A small image captioner, trained from scratch.
Model: encoder norm layernorm, encoder patch size [4, 4], encoder widths [64, 128, 256], decoder width 192, decoder layers 8, decoder norm layernorm.
Training: adamw at rate 0.0017, batches of 128.
Data: 195000 training examples, 3.5 epochs.
Rows from block 7 of the image encoder of a small image captioner, named by matrix and row number. Rows with one number within an expert belong to one neuron, the router's apart. Each number is 50 + 10 x the weight over its row's rms, rounded and kept within 0 to 99. All counts start at 0.
Before each expert's rows are labels from the 100 images, of 14976, where the router gives the expert most weight on average: "peak at" is the part of the image that holds the peak; "responds to" is what is common among them. Only what is clearly more common there than usual is listed. The data: rendered solids tumbling over patterned floors. In brackets: how many of the 100, against the usual share in percent.
# router: router (encoder.blocks.7.mlp.router.weight, 8x128), inputs 64-127
# gate: expert gate (encoder.blocks.7.mlp.gate, 8x128x128), inputs 64-127
# up: expert up (encoder.blocks.7.mlp.up, 8x128x128), inputs 64-127
# down: expert down (encoder.blocks.7.mlp.down, 8x128x128, transposed), outputs 64-127

# expert 0
peak at: bottom left (66 vs 14.1)
responds to: count: one (100 vs 25.8)
router.0:40 54 37 69 54 67 58 51 33 63 62 57 41 64 52 41 58 57 47 39 62 56 43 39 47 72 41 59 50 48 48 64 36 54 54 60 63 41 39 63 32 55 41 51 50 40 41 36 52 53 61 57 43 47 54 48 36 62 62 60 41 34 47 56
gate.0:58 58 47 58 40 60 61 46 44 72 58 65 40 59 33 43 52 55 50 56 50 50 47 64 62 27 38 65 51 55 41 60 44 61 37 42 49 45 53 49 58 51 49 40 43 64 60 59 63 50 59 48 67 46 66 53 50 60 31 67 41 60 66 34
up.0:68 54 41 42 58 41 39 43 54 56 48 45 56 40 71 57 43 51 74 38 48 43 46 43 31 46 42 46 45 52 44 49 32 33 66 39 31 63 58 37 44 60 43 35 54 38 66 52 39 60 58 58 42 60 61 47 48 49 57 64 56 32 46 46
down.0:50 42 57 38 49 63 49 48 27 45 66 51 36 55 46 48 44 55 71 57 53 55 44 46 46 64 62 53 56 56 66 47 28 39 68 51 48 41 44 56 51 33 39 48 47 48 55 43 39 44 60 34 56 44 37 50 24 62 40 52 44 54 21 52
gate.1:49 71 51 59 59 48 59 40 38 48 66 51 50 52 53 75 55 30 49 57 40 66 35 47 66 64 45 55 51 39 63 52 48 46 44 49 53 58 69 70 54 48 36 49 44 46 40 47 63 43 67 44 39 37 61 62 55 58 48 50 47 59 48 54
up.1:51 43 52 39 46 35 48 41 52 72 43 32 63 48 59 57 49 41 32 41 47 62 59 46 49 68 53 56 46 40 70 35 61 63 53 44 42 48 40 49 52 45 57 52 59 41 49 46 46 70 48 44 55 50 67 63 45 59 44 49 31 42 47 55
down.1:36 57 54 52 45 43 65 61 54 40 61 55 60 36 41 24 54 36 49 54 68 46 58 58 44 39 54 44 54 72 43 41 45 44 40 44 37 43 55 52 61 57 38 67 36 54 58 68 61 41 57 61 66 56 50 35 54 68 61 60 41 69 44 52

# expert 7
peak at: top right (39 vs 14.1); top centre (28 vs 9.4)
responds to: count: four (93 vs 23.2); black object (41 vs 19.3); checkered object (38 vs 16.2); striped object (37 vs 16)
router.7:44 58 51 53 44 29 39 64 67 60 53 55 44 50 51 56 45 39 56 54 53 26 60 46 48 48 46 63 50 41 50 53 55 62 68 38 37 55 61 55 75 60 44 44 49 36 48 59 40 51 28 46 55 38 35 47 49 34 46 51 55 57 36 42
gate.0:54 61 53 46 53 20 32 41 41 59 51 44 52 43 47 56 57 45 46 49 57 63 58 31 51 52 37 71 47 49 46 51 43 45 45 55 39 37 44 62 73 48 54 55 57 48 46 54 40 50 34 49 67 46 50 54 51 40 38 55 61 36 25 43
up.0:59 27 49 72 47 48 65 39 37 34 54 40 56 44 40 49 51 60 43 51 62 49 51 46 51 36 51 40 43 65 58 43 50 50 53 51 43 55 43 55 60 74 45 53 54 45 43 46 54 61 58 74 63 28 42 55 42 33 62 47 45 59 51 35
down.0:41 59 44 42 67 47 56 45 45 59 49 73 31 46 60 67 48 53 37 48 43 53 44 51 57 49 53 39 54 59 53 50 51 52 44 43 65 38 50 65 63 49 47 43 41 44 72 43 61 56 64 51 48 48 44 61 72 40 45 53 50 51 56 55
gate.1:54 26 63 39 47 64 51 57 60 48 32 39 60 72 70 48 66 38 47 65 59 54 36 47 51 50 53 51 64 55 48 60 42 55 46 41 33 51 47 69 34 37 41 37 43 56 57 40 59 53 46 63 60 49 58 45 58 48 65 54 57 55 63 52
up.1:60 69 41 51 52 46 74 70 72 46 45 47 56 39 50 43 51 40 42 41 55 32 63 47 65 51 43 56 51 50 63 51 48 43 49 25 45 62 62 57 51 46 55 56 54 57 53 34 51 57 43 69 53 60 44 61 63 60 43 58 47 57 54 52
down.1:38 51 54 55 54 48 46 70 55 56 45 50 41 36 46 53 46 49 44 36 33 41 41 49 28 42 39 57 49 37 55 55 32 55 45 60 42 42 71 60 45 38 35 44 33 50 43 34 48 35 40 52 52 58 63 60 62 51 50 30 39 46 23 47

# expert 4
peak at: top centre (28 vs 9.4); centre (25 vs 6.2)
responds to: matte (91 vs 59.7); count: four (62 vs 23.2); light from behind the scene (52 vs 24.9); orange object (47 vs 18.6)
router.4:45 47 57 30 69 61 59 55 48 31 34 55 52 39 60 61 38 53 55 61 58 70 48 55 55 48 57 48 46 51 38 38 44 46 61 59 57 55 46 47 36 48 45 43 52 62 51 43 47 39 53 33 41 44 71 54 54 48 42 59 50 43 55 58
gate.0:55 65 56 41 56 42 49 45 45 64 57 62 45 32 58 50 64 41 44 27 58 44 36 50 43 43 38 59 55 34 41 51 43 38 53 36 42 34 28 34 46 51 62 39 50 41 54 62 55 42 51 43 52 60 43 43 57 40 42 53 53 50 47 38
up.0:58 41 56 57 35 47 49 73 56 40 39 54 67 57 50 56 41 54 39 35 60 50 41 59 43 49 55 46 30 53 39 64 43 66 40 51 66 70 49 46 51 43 35 56 52 39 47 53 34 54 52 43 46 58 58 45 67 50 33 52 52 63 51 49
down.0:59 38 71 44 66 57 39 57 56 66 56 60 50 67 45 70 51 53 60 63 30 47 48 56 61 54 27 62 65 46 45 51 37 49 45 48 47 52 57 40 41 54 37 57 46 38 30 38 43 47 63 48 55 55 41 47 56 59 37 52 53 44 39 41
gate.1:56 62 47 61 64 51 30 34 64 45 39 45 62 54 43 40 48 55 40 43 66 50 45 40 61 58 44 51 39 57 45 40 54 41 47 51 40 48 47 42 35 27 50 49 53 38 47 55 54 65 32 25 42 37 55 49 46 47 53 45 73 51 39 61
up.1:51 52 40 41 60 46 66 43 47 49 47 53 73 51 49 42 58 48 46 41 27 53 51 32 37 57 22 53 46 50 44 43 54 48 59 59 48 47 53 42 54 46 74 44 37 36 40 59 46 59 64 65 55 50 56 49 41 54 44 36 41 52 44 55
down.1:47 36 68 63 46 55 47 73 50 33 42 49 42 45 40 44 61 42 36 61 50 68 40 45 60 65 45 51 50 42 57 50 57 58 50 54 48 58 38 60 41 36 39 41 35 53 55 51 74 54 60 54 58 49 55 67 44 65 64 25 50 61 47 45

# expert 1
peak at: top centre (37 vs 9.4); top right (32 vs 14.1)
responds to: count: four (74 vs 23.2); green object (53 vs 18.4); black object (45 vs 19.3); teal object (42 vs 19.2)
router.1:50 39 46 41 25 57 60 59 44 32 59 48 41 63 56 55 47 62 38 48 30 60 64 44 56 47 61 36 45 55 65 57 38 41 30 57 41 53 41 52 47 33 54 41 55 57 50 54 74 32 63 37 50 59 58 53 58 49 63 42 44 57 69 56
gate.0:53 39 63 50 55 60 50 34 39 68 65 50 48 47 40 73 39 56 33 28 57 53 48 51 44 44 68 50 53 40 51 60 54 40 56 35 63 45 48 48 43 45 56 69 55 35 57 59 38 52 32 45 49 61 38 33 54 42 35 60 38 50 39 65
up.0:41 36 29 48 60 35 49 55 65 44 51 50 55 43 43 55 55 43 37 67 59 44 64 39 51 65 54 50 48 41 47 50 45 62 52 67 47 51 48 31 46 27 42 45 63 46 54 53 36 50 44 47 32 47 42 44 58 54 30 52 57 54 50 47
down.0:58 61 60 66 29 49 51 39 48 36 40 53 50 49 43 54 50 46 49 48 34 60 62 42 61 47 40 48 49 64 52 47 48 46 61 44 45 51 54 46 40 45 47 46 34 54 52 47 49 31 57 39 52 49 71 36 45 78 32 50 53 40 73 70
gate.1:33 29 38 75 60 43 67 37 52 53 40 41 42 43 54 36 49 48 31 49 47 43 48 39 44 43 43 61 58 61 69 44 48 44 34 68 42 46 48 59 66 46 56 35 46 46 48 55 49 52 47 38 47 49 58 49 47 29 56 63 53 34 52 62
up.1:50 30 52 55 45 58 28 51 63 39 61 56 48 44 40 56 36 78 47 40 52 54 21 56 58 46 48 46 45 63 59 47 53 38 58 71 40 41 58 65 53 51 39 42 56 65 61 51 54 53 71 45 52 47 47 49 59 54 58 45 58 42 50 62
down.1:52 41 40 57 40 47 46 49 47 46 47 43 43 40 51 70 61 64 47 34 68 44 48 42 55 64 70 42 60 60 49 47 61 31 53 63 45 41 52 42 42 41 41 47 51 39 47 49 74 47 39 69 41 54 55 62 70 45 37 44 49 59 30 50

# expert 6
peak at: middle right (33 vs 9.4); middle left (31 vs 9.4)
responds to: count: four (74 vs 23.2); pink object (48 vs 18.8); white object (41 vs 19.2); torus (26 vs 9.9)
router.6:53 53 58 39 47 68 54 69 55 58 38 51 59 70 63 40 55 44 68 64 52 50 37 41 56 49 50 47 54 65 54 40 49 29 38 65 58 33 47 50 29 51 45 51 49 45 48 63 38 49 53 53 60 41 47 44 67 62 51 51 53 64 54 42
gate.0:50 56 46 48 43 42 55 57 52 48 45 46 55 48 55 49 58 47 62 52 62 48 66 59 40 43 50 52 34 59 53 76 35 39 53 39 59 60 58 43 69 49 40 61 52 29 48 58 60 33 38 31 36 45 47 46 63 50 67 48 63 41 43 59
up.0:61 68 43 50 62 61 61 60 56 65 63 48 49 51 44 53 48 48 48 46 30 67 37 76 58 42 55 46 67 61 43 52 67 56 39 72 51 40 42 40 54 50 39 48 49 59 46 62 68 53 57 52 58 50 56 55 36 52 47 61 42 49 60 57
down.0:53 25 50 66 44 62 62 27 29 42 45 38 63 35 40 43 53 45 37 50 53 51 50 46 53 39 22 55 48 64 51 47 50 41 34 42 54 49 42 55 58 57 66 51 35 54 37 60 35 50 41 26 58 46 48 52 30 38 58 31 62 37 57 38
gate.1:57 56 58 39 53 58 59 56 28 51 51 49 50 36 47 45 43 46 53 55 42 58 45 38 48 56 65 54 48 46 48 51 48 45 50 57 54 57 46 58 54 38 44 51 59 61 51 49 50 49 51 58 54 66 21 48 68 47 44 69 35 49 38 42
up.1:50 43 77 68 47 52 41 55 40 48 48 40 57 37 57 40 70 44 42 33 62 39 56 37 56 60 41 66 51 56 42 40 43 37 47 60 38 56 31 29 45 48 51 55 41 61 48 60 60 42 37 58 63 56 58 44 50 60 61 66 51 35 44 53
down.1:55 42 26 45 34 51 45 48 56 38 58 43 41 28 46 30 53 52 39 51 40 51 48 34 62 36 46 48 51 32 77 58 44 44 64 57 45 49 52 48 55 41 50 32 62 50 22 57 50 58 61 52 57 36 48 43 42 52 32 42 44 45 64 58